A small audio-text matching model, trained from scratch: 3.2 epochs.
Rows from block 2 of the fusion encoder, named by matrix and row number. Rows with one number belong to one attention dimension. Each number is 500 + 50 x the weight over its row's rms, rounded and kept within 0 to 999. All counts start at 0. Numbers have three digits each. After the name is the row's rms in percent of the matrix's.
# v: cross-attention value (fusion_encoder.blocks.2.cross_attn.v.weight, 320x256), inputs 0-127
# proj: cross-attention output (fusion_encoder.blocks.2.cross_attn.proj.weight, 320x320, transposed), outputs 0-106
v.257 096:508479592533527519516504522498421459553373507412426500511523498421508506512546531468546518403428574604438510438457481515490511349495532472609475566509572476576517427491490528475572554553472451529427439450498451508507467504469583427480459477619552450514448524414541470476474540513454475435504546468495473487489432598541476467449523479545514424570566417431501535484493574597469557464511
proj.257 097:572462591402461482448591589488442477493555441564454456523473497516461523580490496501481503629514521508527496417395491533567448482510554462540564498393550421518522529439557458561530486422479511561421560470566577514490571526564540485529479524576434506584514475571531508520532443523474465429525582604571552502409526450539435
v.258 104:581482482500495529471590571465430537579435483516525512500524464464503491492516526421594532428509506551476549478433585479514505507537514511572475542506463414440508516473441474498533549486470532494466508528447553532470374520513517487529518443462428526591542519570490490398493463534502565479490476476668437607461522602491423495630449448401469573441468498530517494576523660529565560455462
proj.258 107:558460487513447565567494536443519467459444455614516381538447450431542426581460542525501584574510540503497413581561465504524419540493571589557402451540541389463549412472457518567555515446525458502516503543569584468563550440561531503477440526571504489530536420580536477451484503447574568460528512503552497491494434538463477
v.259 100:441526395486546502425581529455372502468571484518461499554514522459493500551436424542542538592527414517540492447495466536543443442445488514564512539509508606382479564580410482503435552520394507513529564460514595461520585497521522594558460559544496397580550466576480359534504561478494493412465525532393429486493614552473582519531566491549507419529429516495464532469618501488513549447545
proj.259 104:488497568490512593522446452437559459517593487550496470544476497457498450433540523450474452464540502568546476479419485523459647426460521454512487496531533445430449545567475477462558442438544421487578526511500590425557538515528551539432463532489545498488485588556445518503415507529413575424499465416463512479513506605561436
v.260 099:517472458521520526412510421513480517561484495468576469441488479538492518387466438497439463513513536457472521586489472409488489525443555498503548455506566509519509497425451579457476552454460498540521559503518521561375603602497502488398622503501475549407428600550498514428550546500543399542562538536507478492455470512517509450405475504412562489477505569528433436530501534556476520427500
proj.260 097:471513489568435488513410511443503493491472513543493398558534488445494459581482584462508462416517508484462415523572451554490519486488541503482441466530608405601501517410520579539427475510547500556522538387538399544559466467455472438415435579529481547508524555513623609523533579501443494518549452464544502459453487454469486
v.261 096:508492528466418465517506444428612601508457512470645488453522532477505443483511470486490454580561547528467456568493535459566505525527499594481414477547434524471601516524504441492462564436600498540478507313455523524444457431593511482504509447547571598488490483439452504446428544588572409570540457487545502499569512528488433498360516504599492566463437494499447528558523525499654546565484
proj.261 100:512370599610432525538496519524507540501456476595628495421564422511608393536599497561412567527447464482558520567425459477575530478534532610492413467457465478494471479510514465511490441460516472496489545467574482437505561530554555524527452439499520469442500467506502465490542565607477560558513503548487460467594531435471547
v.262 122:534504458533519543528485505495505411531556574456480479424546482527540566429471487413510399545496446467593564537575428528476437450533538541478492521452577478510506539446428504603440459636454515510582486412646501465429503480440596439468527481395516476521540513455521535501564590512372547442502531558499516400424488432514468526501491498609519494460574550457511479514418468521544533463678
proj.262 118:456531488545516426524589467480455430410565480418366585510517485429438471516501548495488579476503512519521515417597503489510466506421516491499510524395568542501491441469484540562484551546452504548490439537467417527517468458453472395456407508411436479458487523438478508551445498531484511433534558473482452501519437468521431
v.263 093:506527399566533466409497534484557501511510494466522535524515482434486535525515467501474342414469505465477595400471548478509541554501546518535536461556409512515483487499551445484466513489467468534488406618483545521462598535479421496514468495432480461555487467543516509457556546424413552489595491529574453453524547536513493500453564456559501549504512441625535467495440483504397482465557
proj.263 098:491432488524575520488450454467471561476538526538415619449506456420422554541420515563450537468630487504501513541563480502469528561533490500485553527440476494384508570470453493488522491521486541459591544521442513376473515521538466472476496534519509390461538431438504594442474560453476572522500563504535545503467522499442551
v.264 099:558475493440543481487556553470554487532539466552459558450484426505528593538550574578476559527482458433472505541512481445514436478508429490494518574505469566543570559542520494463620473486450547542460575416452550458517456501546380444447510537503492500549470455490502540442535519585489520388439446491505519496491514429548453564480493692574477521479557461489485430594561585541491541484451
proj.264 097:530372476524541408514583436519520421408530561566559439493538450505501496505533397557486476516506529539543458492460391501570492567527551475570423407483480495504535439531504488482585433491491340484564483436520514605548570469534498454435496444518588452517502456496482374461469489506550574403462478523465518500476367500546577
v.265 095:385505436486531557549507537577464505528467539516477492471435568531489502577546498383504507414409505572547502553496460516551459456526451509594574493512592511533530501544563572474517506602477549497503430503473608498449481464510550505458500400566457555427540472580486569556437344477518514531498513545517441515562466517541558421575444496515467483595449549480563567595448549455567479588439
proj.265 097:499402513463460484402541505495561439555526502489609461402521462537560646489454401514492525453522480407553417608417539506496467463463462474501550500485534361407512541492499473565554516587509483445663521518528561534503536547509532455480540350526475407507542468511452466591574410513507483537445427527409440447523530629487470
v.266 111:539437555578625467548613448446486571477468486367361526565529552556499540427533542520497600514504501547558540488478468536480487515517559590590430566613473549527524460520518550523440494474492494518641601447614553516512540444521375480568519503487539451502496432526507452421515479508473450480558607564467548504556564538624538498510539530573471511495557483431503513513491546464470557592449
proj.266 112:511444546502493477488567515566518480520472590501431414543482464482552409511473444514412588596454509519459533610558487568620441462432481460496473572458524497438513483555522563427538550460401477527526476535526476504547467472488484519442545433431533552520515531421496510463457518520545555486536542522405480530536579492458491
v.267 131:521522569525542447432426492582432517469428489406482454549545464558520409542468438490538374473499612534384529450495481450488557549493526334441483499557520396519474458446531568397457441475554544503436476518488494560496452540402639470440440553476366414485463592511460511468494461507497559412518513524568483387470464488566467555532413469457477491493481489486517540392423359499495486435477
proj.267 118:528616449510585464503453499546469512456434545490474477454525527437484564454436568479493472502418388483518575525524524466438427499557494442460544534505466519572538485464457507584467533510483654491505480498468453484368501581459581471532494575470360607469529482450447513400558607462522531507515501579510512519520452469594498
v.268 102:479535498514521472536512566480524468525513505500435393474491484564532554490542555583596447462537464509408553489532567445441591502501483476525562473463560492582556513481441482533476470573567484515486572535570521491508514510436541538477470513561448437487496566485435502477614482523458615462499515535460514512458553532477430476502451410433391474477443502510524540461508472493478476413499
proj.268 107:472620438465557528478500569453532456531567452465476547464475519556489416424500589406426565428504448503498552489527555414551451533440476506512560462391406461523505414497469558430460559533533583451475515444503524508440507436522544523493473422514508495561524498495503631444497502551537462504508536492496480494485630496502502
v.269 100:515503508549502532530619520492502436502434468466482584481523560482480490417401456545509635580532529535545428467527401484559453475576429569458470522571422628460467554482386474518454501516443496527599449416443521460506585390508447517563489463543447599473501442606572503605529527559541529574490516481437476473491436555484562385448528540469459448509545524470533637415618494450534434494519
proj.269 106:492479480477442485513543573625538488617540476516513472520568477507579431474396502545538498536465592508472402557413531558570504467520517513447471448542491487492509532544476515486484530542441500519490506501571592551448557586488483506540481437422617571487585541568485488496532527523502501465521406520539419542590610602563461
v.270 103:431556484607429474498493536598494513522479437501421426639504484530512495503440530468506464476503507463485500387496400337459470507524534524565442618521512571412440483535550526532449484555446542557528461559502513499548482511602486553538393517560521420546525435514544445533463431453449422464524525492546467509572556570510480514467526453571445577513503427466461489563578524506578476493539
proj.270 103:491395585488470493532486466512516476516530467468559345573508465496484584505613462502462514477490449505388531559429551474459516520529551456496466576400534505384501520584481484532641524389572520538507414523474553453467541490470579538389451492500478503506441479533438418545441476508549565460511527509451477522493499517507540
v.271 099:460566471444507446426544523447500399430518507499519499580452491479509481558489425602478449523479478528481553479489426531549448476531521488491495561511360624499499407632476502436417559503432547499511572471464532512491518460566445472491444539490488570553565525576542392482519510406470580476486338336548502442464542521454633491619564547513559458553411521504432505466472520551496509464509
proj.271 100:457414564564582526545469466488555427503475488496461532531506482497528538421568438551537513466423462501447512497427508455415555481518565590498448437591572464524475483564485524474546476514547503580553563491525568454579538545503538521433476515577516464533524442558593432435528473448418571482527474468513562468495417507447478
v.272 107:445469588499527390492534544488483475554528406460535550565573537481422534497479549442427522535524455485341522522471527502531549473487531524528491493471539609499437486523656552575566442497487512573416523391509564517450364588541542469616447466539505508482478447477460467414399398462449531455477499534518552493551575553461467536570491434466470479475480464513515503525504532507513610536465
proj.272 108:557453507444466557474491581584440419496418400539604421513495510412546392497569528490510482497509426527524508495416499528476445495529526510440478551527650541550576417519506418478536528504563477539495521486443465454449567521510442552528485498469393600423458450475492434403551379483610488461454573501481385549470405461466572
v.273 101:516471579472490497446465485522455397551422455422460433495513541438511475511471465415520472496392511430563531557483573455374502518464553520518424561420477447583483434570564546552507499551511465519474482391611474489455480512499562545485520587531465505469507582545514489551420574509470445453476497488548540489436513468556500529493605483523569561490460460502459449513490401560540569424381
proj.273 098:561509478513431510468513593454437530384433566492522512492545478488521598421473474449478496438507435493483566487491432469579402484442538508567451468591448478547434427439449480569567505485441563518492496472500508538478459486436516350544540472444510601470490487444586463434500441543555537433472539536472444500491528547511415
v.274 106:572518562493506536504558504498387443500572434450468569548598566440484550408557453578444580582559592476466525438461514518478429563489496528619423487587423549510441530505492502523423418465428500504511521500411549457514524478477435504587471548544505671470440481498501462461565562534490479556538483473464537451538472507478623456529516542489498440504460545463507509513542549474498535384516
proj.274 104:546472558524440563536489607546531489507429519448429460504527468562534428465524506438484475493485513489436460577506507447666423484511529440489500568493570534529551443585496456453532522468473509567480524491550474559505514521457536591560538479460547504530518555504561497488627516511527534458555541565505466515479577515455530
v.275 103:498465524576504466496565430449491572501485461522556535562468521493441568513415501569506562507525521464479468367409517457518485503390464557521510474528561572504482531536486452565524605495459466509545600561458536544463468472478495517582521486551456616532479528545507504401581605563493521537468468490571560473637547545540485427459613511474472489540479497441493452544515505486406531515386
proj.275 097:452457570498521539392438516539369506504412472468540405567457438526489408493508495442448499584415510491481587550511536497527523494483491546493444490600573596610549455530519467458475486505529559585557493505446488530525545505543525519429530520566532514471482486507611463497428545557471494465463511450511506460461626459471551
v.276 099:486486547439486445506593475437510424548454484492368503492490549480514514533572485468529525553512463494661458428447415494572522478501485488548437447562467512531479585435457539510491523572456585493478465522541513535525560407566532414450517616594542562450426520437510434454605513524561522477486449429521478478550509437561501559480460487443518535470572529478524557546573465489515406502549
proj.276 096:477465441516534472516529498521533478561478519596532461571524511522558438587548439516475445511523536484570450567505465505448367529547498433485573471435476526561520577515482488489454474510523473572455501508476495572510545497508571520453531508461503462471491446464409529530538550409439490500468410544468466493585648428483457
v.277 108:519539491373578465490491550533553408450503397415402439438556438491524539536481541578484435464562469489482530575441395555428555412559503457564491521414445544528456404436523482467463469514493493539516487475480495417485573520540513550435528460514503456514499437432567497547587533508461593425504610596513533426426554505569566628517572506571581522487466473520493516522536414524534500483589
proj.277 109:497602568499550473474548554549596468529461591429471480430454600443454590509595453436425530370592542532504563416392503453384581527480471552548544460481420523575468439496442512434583551550511421537492529480473528562498528543498501431533472526543458494550492538511429511545510420485464478337575563462557395518470443498476456
v.278 101:536486478524510433548549514476551506578537445412426470474449478584558543465517437542460592525513531506489550574557485435412507554469545517486518544535500553616489486526493524515472485555506529523581475608611477565473503423456413497524612514527464468433579493530395476508543442495536557477568552677419541489565543473532551527475485536448482557419514569511462480509574478447445481471522
proj.278 105:524527535518454381562561560579547494498536594436446411553459517482511481541532549472468529511532524473479490498571494510540379485443487412406554473500470536568512323453510505444476522577443509481458401420574409569580482435461501499408543451441530478519565576490444489548502490496479473457522416462520420491489506504493592
v.279 104:485510566530512516522543507484472530522536459407632445495497377610447587478530483483549565477612507613541468552604458479484448473549541415624480546460562493512492581475574479584479405496557499560416612521493473564487479444505448465464487408494477449513471500505530497456485543494560486401445462476451474431525528665505506515561568444492497408508460542447484479521413490530464518520491
proj.279 100:470446405551443426489569500483477504577376474531454418494498452554469517420498377533609453468470522545462466533522504507512588443444545603478436523476524494604462444557506491521410577442487409495494538489519482483445520523522474491504442456568507397467467554509451477461557459534518485466549487464471427500464514588479469
v.280 102:545449554459490484469585469485410506554538502390383451425577411460427547409466491535530590563470526483506524474532460535413437457470496532562559556501483594556528565485468487545450484464531528585408509447536488450465505442527479549508492524507464506437477419551480377549495512504532476564518565478489466546352478557526501434429585548558451527479466588461501530584550529578475466521527
proj.280 102:533458467428393504430561652534531524540448476446520403474506426523516438497515456563600519481510580574436442550428469432434450433480507476461557518528512397534501450549466496518526517541454433517465521436550551500491522512501477534575551494486487429519460562538493401550490491585457528544558356474495446496496574566453547
v.281 100:479468430541548580442498487442564472479457532572510551503348545548537464532518499424594460484400520551447453489422626550518517500472459469554500506554558388553555461464522526482464486457525438464538563444469519546450561448437616492493475473476508531512536584433528500530492553529531445578494523483518517518540492463493523357510430527510513479442452579565584518474479457556431487500464
proj.281 104:496603506486474496471534331469539445496595529448427591454490475533528472526427376469458498582488520524531498503589501516518432488535461468520527601494463516484411430482568586594477518554437540474455519477493471508507517496550468511508543489531435487590473554445496527436564600577539508495419516490573610430490463493540394
v.282 091:545545532495557551491552509547511534460525503401477478541480479553474501566448468530606563494464589535512478429450523464478452474550571420588502449544520473429471462464509521392509500385529507539512558464479446553476540518438562404470388492525488498503444427529540425515451512588491495334518510429480429559469461496572400487589466565482474537536483567473402479464500464558479479470481
proj.282 096:517544512465498563449494487494555526565500524541502477410520462452521474511525461460428470503549552556511493523479486503438617487476548450517499497502512437500422429475425510500574525491485534454559547525516553534486470527522558552496414538486440498510455453562436464445555504483501529432443547502489534501511561553493441
v.283 089:537516561613574513533570558557445526468491499384387522490586462576516471537520441566490444543503501462583438492515507443539554516560547381510381545537559461520473474453486577477381459532512470551567564444547567518445622519430545439507512512511520619453437439532578417543593537467550556352496501517486556476514493620562502487467473486548451436503543458564453536495494539489501550478446
proj.283 090:492395550558535483544482513511505450464481544490502466553459526545483383469445555502518541514458577496433458608463540508499419522431458413511503521505574513497525495530447535588580562439556585623512455537503458462471434561442533503570463517544422401441601565580466493472534559503512587486490514511485422546493551487498547
v.284 110:507507430551406503533444452434582479480525552450480482487596428478465542520532527384553530405556390482448493442567608481409498618444509510443499508563499591627544507436476493543520468482502422522454453494455548571452537407410450468512434546457517457490489442477491446503517427403618452602500512474394480461507562557498539445527478515458439421543476482472481513487366428593511510525523
proj.284 103:525601547527510527506448608486499525510495416511530614513589409443533452400507457594590531523532453440435547560485589493548432563474548426531480578456556411391444574560533581472479509489414563456435479446503504442479456529485527506522552438479488458399598534451617507478623428405500515570495466500532598527485473481449526
v.285 111:570563395547511538535487543531389371518488499481447583550542498466541455474415535487453563481437516527478601452570570496526474560494511539444402542400483477555537440574551445643505508523426431526517497567544524495539485479513491551555481483497503589536587468567566505429496452501480565525479512545508393475467579510487498549515502346508443520465549456577500550540542518528532534469512
proj.285 107:542464527501362482522542545469555499490497430559538530536431466498536412505485582512464568531454418461513485507451544505461429514471460615522483466534487485583507467504423436582559520452562454435556515577589603421563564480479545443503395473485386533536543449474609496501531436446597502501409478563498454573493604517539463
v.286 113:544493457521462507359480395512552456492518536522557440499581480446537482480416426493496440440485498454493541454515590407436532579583484554393572467472533435464520535473491495552546493494446451571463550450492605498472484608394510533419466500477418500544528533511493574538483523520466488468446509466480524536420485378466411542414449477481417453475523502489487443445474524455519466427505
proj.286 109:508565520528551468503542502456545591469573524488471604400485411551534511458475527523547459454451450579530429497497428497441597508556459546575498449497447600454428419472459566522506524490477533455521453502484564459495508568395522455492409465439522560423533404551504587518513464514492523567451455598563481521574449527563538
v.287 100:560433466476464455567641522412363501531472508511498556508557582537527562496507504410607433516436529622492519525470556495463561468392556566441382537490592479448472552489524544520488542535492548449506575421594523487493563447550515525565487539505514488511581482549564475503491612496495515422525576563470473413566514585474608537530539458543572503476512464546483522617437530457494533521539
proj.287 102:452444447498387491596524488524471388592513466493545483561515515523474370617536579545446577444491519476518495520466517487453441503449504494514459461514557440505492394508429444555528528356494400492521484509559411478560476531495548463515501467525571524498463483493537466562499555556529537455514540584467534528517589602527527
v.288 106:551574547500564482462495549600515537391365585480452480507555456513602470505562432560530530523493587466518447532525547533584513519640455440441471519515480485543464400541512472499469393519612470471440458420560480500463420480486569498499520467505466614446407437434498598638461529465520465513480503536512559449430512432519474473447547545513483589482479509550557538518454422510496492566549
proj.288 105:563519475486560375482541513535554481427503503447513527436508520538537615527503498546519545491547556408500495438505391437463507536477522500548497474505452533493431507486575492510573479523463661485424439571413516536501497563501533465610418444467439437534485506525502419499509465581509481514469561500569501501497440546581510
v.289 093:480537515486458581523449488565538528527514502503539441499488490488489410550535457515473458596554468456460530385494473389468499568475502514591456421506419563546533577519419510556434505456487507526435541407425555447587502450557538467485470492501474508495473515539457445418414533446486500517512496522568471491482531479490455448432555510479376453506561508502475452503527493575462474484460
proj.289 095:506498523580588393405473398515534524476483467515488511551578450499605550482519427504501517458403432508416561547430422569421601461480492573535488468480498467590468525484529453509390532567511555538466419488428575576431444484531500579425389489532456445487533514415471436557508569578490529509419503477483402488561417493531437
v.290 089:493519470521480561448449563483457491499521570561512580553519504431530430453466431579400453529541463492445409439515568521557554547597436476523435507436496426458515524478435506559486542491546438587527442443355530424435458554510560552544446528511487527542399525510594490470506485538476452483459505506481482511477411430476621470471382516608592491501555402472431498465491466551507507516427
proj.290 090:459482528537563529485472570537415512515479458509460541512624511546467604529444637446524466586503426477464573406448425489473505479496486519524494457416461485461553566429485521545542494467535529489505444458495531493455581537593457463561467511481414547510472472527434517432580579486514521475548566486550479513494412393549425
v.291 093:540513476549510520510503484513531490554527462526365475522574466506498469457545541633528425534497585516507469473476370363417418527508451538647488430534590498482496537441478533517478514475398505527518427475427491517562548461443584481461591478430470548465520395534476496559500512577514471543524453490584496446437405473518603491461463481524524404543416483506508505503493583498546512472475
proj.291 098:585461551513558520448496543470517525523540499494422531443436496524494491580494537432459418438531455567480486450504489509447502529502467532537552530598506481526541525445463481565389469582431482542528493547412481532495527498408547524526493513506401503512504597516516557481624525491523514516504453551485515566532456478420445
v.292 105:604509503488393489505551474514406486559534504493508510526496474393506515511454516588481453521555434516525478428431558442492568557476488532568490556465453498563516486583458465518506481451490512518494569488485472515518598625524538465546479533530486621529541557547572329524531497482468641542463404501472423516508528567442484532479489496436474464493584441575456525448539596505472474500426
proj.292 108:511436562476533603553406591532544511533376470448542527479449510527505471516450447491472472401451485490524483479367524414487494463527473449491512393569490455527539558498436441545518576432523462482547450514414469486455527521510512493441499499589531525552539513599488510523599575393503502445473533522564502514472572462539496
v.293 104:537501574494450468542577440532424502556401514489398519457608454575430452410570419509438562552416519463554524529449419539521476394473504449479432503517438599547550463439547517522383405507502511468529509417477500522552416469545388500498367577571561574449450420533465469507485472429467499541508509546496532480428539557459593474491533496465500534530542472545487522517620593525523576499477
proj.293 100:488408521537500450475578640552535525568547529476539481552526511435482450561542515530526577426417561550524526508445536496529509553556517541525505520570490436594601486527478469532628536399566388458495402485547559556469498546491457535513445556536557466529538506455556469514464436476492512605509450414534464456536495509451467
v.294 106:455535527492553568463443504447485546517466498478456446450635435550555487418517493462548536553525387489481620498553463467473504390458529472497507444395516539524498468534430499583429475584417465495527529387513561503549609384493469483575576532530525479603518476531473429515582517486492519470518440389522497513554457526550491520485518563512587511522523517471483489523513549567428618514616
proj.294 104:495443504535513541488449454537531517406506515495380454380521462567488522409484402512502649519540618470480444454457435537623468519443481522543471531555605500411512559627485570483458437504541580529464505506519512552579573530509529534464568455523553509511496535519540505452561453470454557467526484522509445508447428493458544
v.295 105:502478453555526518500379422572496409535477484495518498438483492538562434423488581396430524446479450470506542498606545443427569553548513397404505465451504428520446420524466459512522529514545538540614462576598360525523600516460552524507532573508450347411461562508531508533510521495499584552494516520417534515448487507501483444505441557429492491567528510567451598405454411549484439380533
proj.295 108:477555372519542459504446551487462454451592488483344521486441542490454499479486520485638540485434584486470494579482576439568434455524440458491489509495508492573368517442473560510545494508476534477563591497466562563490440590509495492422572497568482576484484514513430545480469491480515490512465461563463518476476589449501478
v.296 107:541577565402505500536466476516442541523589560479597542498409501581472573503559563486548589580494502526429449449497539549403497574485480382507554523557517527559513471536487530536474378409620561459461523564501430574507397440515541423578409474548517458518406459493549441430463499466566494479406442528513532439534552552513504581610466559400523485493456581540485452566441462606498467384420
proj.296 105:483591493511501460513530544508533482474417486439560481563532524521534471386457460498620565572543486461544600549515539509543515412497529475467498500511527364637539486515545503419506567504464467452474533458513421552447499509521517543519502500551575552468511522518413388472567457479539567405460530517535506470424473532555484
v.297 104:465480492657517492463446443406565562487492554440483542534527591609609468461499507575467576493402622436467562523559477464427426536528517570404538461530542515485569508506516544498496535436511563537462497446582472574469399504522439491558495533484537452440532482521519465466440436490501536576520457391495507560515562438472452505502508443510466550560568452480448519507464498453517519457447
proj.297 107:483508504537466432489547555509444483423509449443534563500453435518518388519530528478477611554419370558487460527510529402506407448442501526430436430565419490522519506471481496544447429488544517562490489480526519503586423492501511529479478407432551515526521544460471505539466389540543556489509493533425468499511587525529525
v.298 137:541513614570471463493526529550530611534440415479513453580552599511511466470445585457485484498542602462387418511410598509458596509490526554550487549608512485502438497481573549423556510365568567588382529515410481545469445536502406537523510496532417489469430457486504461481472482523575468450492534531541544531530446459589550405383460504524540591530409460441437483533420493507506537488410
proj.298 117:530499473490446480543534680547461509522479472384492509535512553491401448614550539419565497540509447437496464531536465571562426544551506544465541579378523452555482482503490462455456494490549478576468484488559470583521533475570545538571514518478517504495459595462505529456537478435460480554554448494538505497522566446496512
v.299 100:504432497471434461471690501504517694539417589499477476567554392538531517575451470392533412518425528515548411558433539543577522400455503519459523608590535507471468418492483470382508616475491553522433543406492520538455458528522500509425410551502483585532478587522518435543492469511523471458512462456447489524485477498564491441450495529495471534531471492442456495528563573468472524508404
proj.299 101:523377511466556516578549550547485487555470534614525421524476451398526502509525491536509452455432638477474433558478461513531553546485516471481436452542478407484527516463467433506549576498537467506576481479552552524525575564507596539558424526515558429545469504536543487502494533475491495580571464454531448473519429470488544
v.300 105:498443543452447486434603581548491466485581493448503499484506389521470559486494570569461570501537439547496501541498466472436499488599521366539511469517603496507458532478419478487517419527542489465580614413523446487487504524525488557487412488575409467462516559515527448517513545475536498621474515530448513606456558528503473511405616451462516580498517492476401479455512541487454530402595
proj.300 112:451594474454501614492456620467494476476529515523447411466467474571501534460453487514577428448596572467456475427533453463458497466378507476548536481460500495502507456498487570462550552544481538489455507418580505491499526533449535471504423594525484451501400608517550541481486452532405369428503557416479359486478484536477481
v.301 124:472669398425478578505369519459494484483578539557538457505542403612588468487459478503503511390504481462536503537521447400464485537577527528417543566360618408458583476456453430466559513571452439470432617464522494455533491470489609517474482546416428502499534546459458536521449541549483391477482516486481527498440477450513491570515493440494587559466491457461415478471421456576543555496557
proj.301 121:495563472561423564544520495443524526482518519442465543372510489523498502482469447507532516523495516528517526515548483452405484481462473494532536470527480437505481639466508563519529531528559553517555552468454448436525471513490664441536368491526493441495426494399586583497492476488467470547463470509500414520523379542584451
v.302 090:504564497498525430447539401558589468466615562499518490473462471475511588496506492487578409480475550538468484562524523589430352504481493490443503525475552495501448424483485565551485509516509550534502437534524545475422425459478423582481415490460472509551550491573529556436459405516383619430513516461507446468459468420515480532453486460592500423502581502499462426450488511458467581363518
proj.302 102:515561519560516442546538556484521466464553492542530598506505425416455495438520510597571551483481484554523448580452583499617511546534528554528445457490504549460478341405446445551588458577439475464540494514563543554486456519477464560613468514482475517463518431517481581531512536556526559455444535596507406474487502469511518
v.303 089:544457513506419486506579489496410436523535599459536512552590473502542457463502586435519445481537501544505446500498489475516599442468537546489417507531529562451519406508433475488537569599559502445565508504505509505497592475380483513507415559525481479608471556523561497576567483477559523471519458483475470459538473501592461493473500609514463505450519444401450552476453483453518421488526
proj.303 092:382436478488487543507486521500318548555535604573491549437448586497484478557542500568496499522481584487481502503515522420537465540543540444547442576470506481446553514533483558468548561403496597535460456423505413544516529526498484426402550490545567583479576511611462534466415594420512435463481439558465605421472508466510550
v.304 088:490443510469443422534516488414455520507412507515497525497553411532500503601528606546571507486489447488480490486491491490480466460438505619590587542512495533541493527538500451490469591587430432373406492596612487505588475525524466472518499532452540568508460501526532501469533433487553533480499485517506466482560486546524532467505493549521539519488408491483543548524454548503522469577435
proj.304 096:677372497509566554446550493449526475595467641478532454503448468493488490562476499480444549500501526535474538558504548482597532439499527509472475568450497521412437560483503510483494498456498505430571519529513509470487559450447570488552495528645500457470521462466621423469497536496544487434551511509420500480515595473464478
v.305 102:547485456470517499565478548499465532492481521536545585513540498506468585558460494493517532474530485544424460531521509567493478431510503500426511472569518548424535431484498569463589495440491589521424526559503505443484466516484474467398508464512547536478498483439487508501551483530534568450474469464432470379461583470529459460376490593456514524527542490461461530552517476548529501473440
proj.305 098:399475509522547521537555490473449533408519421512524467527523567565451457459523486527654461566501471464421481538437499531469546570503517462444441459582523405533506451618492461452565416571518468450541506503405457424532503496479513516489546523512468476473450489489450447530499468360491547510483441434480523542471424471403571
v.306 102:401400543519554501513388433491642575516493575557530478520464499485478477511538534507489566504485489508503549534533389475486514472421440442414533522566522533534583437456432522495483431454568487551558399498524476523491425428520479553511597444480550447452427361465508501516528435545548432562537466483524571508458486457558393460445490572516457485463540473445479492447548513473428492489573
proj.306 102:524539553456604448503410466574542542476549455498551523560493514518500511489440558579510534583538421542505442472486482620562429496460467461455467479460500500438503555541493595429450503509484490456512493474467488466559538491504457576457570497474493639478466522554413502480493498472520604569494518417463572565510459472411528
v.307 095:447578496567470541528469539557501400491524544545455521558556501520547495502488487461547449477475496432496607506596469453502550486573534442435608503388461452438553495463552480441519476553554529563507428534590473439548496488443568488508446517487555480414573489484508538438496407550425415449435454497422556475510530489501456515483444480453380460545599514394500509405454447498470508508605
proj.307 096:553531510511462475515506450536507472430615395415498624484477471439495461407561534519463508456467437512523579469530505464537535439583539552507539455467477590430548561478455444417535527453494511472513475520460531449470480515473565482467525507345433529481446494613493511581409476484504488475435529509500554569548474543523531
v.308 087:406439513495484435506381526444592443516439453531414512510524535447499460435526452480440562501511458439452582515488486454506569537496553543472532461538487541503575511540575546519471511542459448484449468504626516566534524521475528515525589501501546472430516486566444492423436475523529433540499501494501523570520569441478445561480482497512470606459545492556484533436520480649474511481564
proj.308 091:444536529522437531496429456510455537348544538449520458470534486413464433505508496494539576423560480486541495477591493534529433514457463535563538485505475545452467498494527456507466412449473540504494499484524447436483574459431530528414544480387464547554410514478638497538449437495490513478408519507533486486473485484500529
v.309 107:476523488475407445439548455529516477479543453477545419534546467537587463443510425553506452487463493546594509502452489509476549454445529522547507513395453420427511449415619513545526503453546498553478479469549409485542525619528507527480463535480501463576463458489468503483523465490403491382518535469571505525372475533527465574542513466466530426469500430502484466363479489504482576449553
proj.309 098:498470531516538580498475582443459459598426535450521491419512487467502503580525519491455532456496469508558589557418520453415529534570491555451481502554420517580570445459488454588564597397476562567542533506517523564446428503461558531535486563496476571400456469504429584570592509464535583477522560512572414507527499515480563
v.310 101:538505613540520582560551465483386498532398479497472507465505535536414571542510534393526477546541496530447441596529527468481459494522507580606528566565528483574443593592462572457535492568521452453475542458506513483565475518561498584497484537543443510475538512460501443446480493547571500459478559562513533443721582557539514426413536467505461383399506562513497529614440494465447493503404
proj.310 104:577415472532396454462486454507487418517406537563488525439474543535517468492428484493515536467486465504529409502467499613542419443426524418455480488457594533534414464557529506506381520521508422554368570543548508513441510509481473541491555481489547517613485498456472394535505533477468396488526584485524562511501577503590558
v.311 098:522510446482507479493627512470458450537489449498432466486516509410476514529466510566518541422450466534605470454482523533461506503486421549626529473470442509503447471514528479511503507510501452492438442525444524473492537441424540537499501504393522485585527422539529462544576555488471443529475557525476483464381466464555616478474553488437522387461415472578507546508526576474526492510563
proj.311 092:570475539406432566497531446461490476618514571596397500475387552480588506545454424490497431535559513542475565528553449536460536558531557493557496568412513532417532401419463536509524584529476511529550431515557551529443500502476531561553533512594445492563536604522486533504480523563474495430528519580543536418465528407512468
v.312 112:498504538434473458501421498527551572493477452568516448522614592438507546495346489519429496571594566524535519513491465480535501447463518564456452395514492612438456505546532377541568543497414424479401417487475546477516509441504446588524544537444419549554519496499455548581448484589558448532502520567469459471577429418521454431404499579550587578487485516413480549669523475451455530479482
proj.312 104:549436506473445481504452460504454480565448626539597402396497466533499526517560476617500553501524414533445543538456473567549580534545489505544468483563545508505408531536513445492414441536436458529419453500531389616594613482557509556515473546540548417471456529531461522542444509416477434492468417513575519537540502500462547
v.313 131:514506522551569500566528509489363477503469467569456576537442632475489468492511530538511558540563515543539417470490499505523384449512465513650409539525520525497428540538475460453506518498483512500495550479488457542552429445516552548546507462593584573474492408544527451416458510503521532519481529521531526516669587553532639482501492416507502406446510525538534533602533532466504571533392
proj.313 123:516410529495390522566517521528496478525439443535449523466484597495542408528522478432481499529533494516495449490476537528534470444466510551512452573498502565515481480504508430531423431466562398528546474576421474522469486486501505521480512500500450541577541467549362402513513540488480472457490575499513498523464592576502415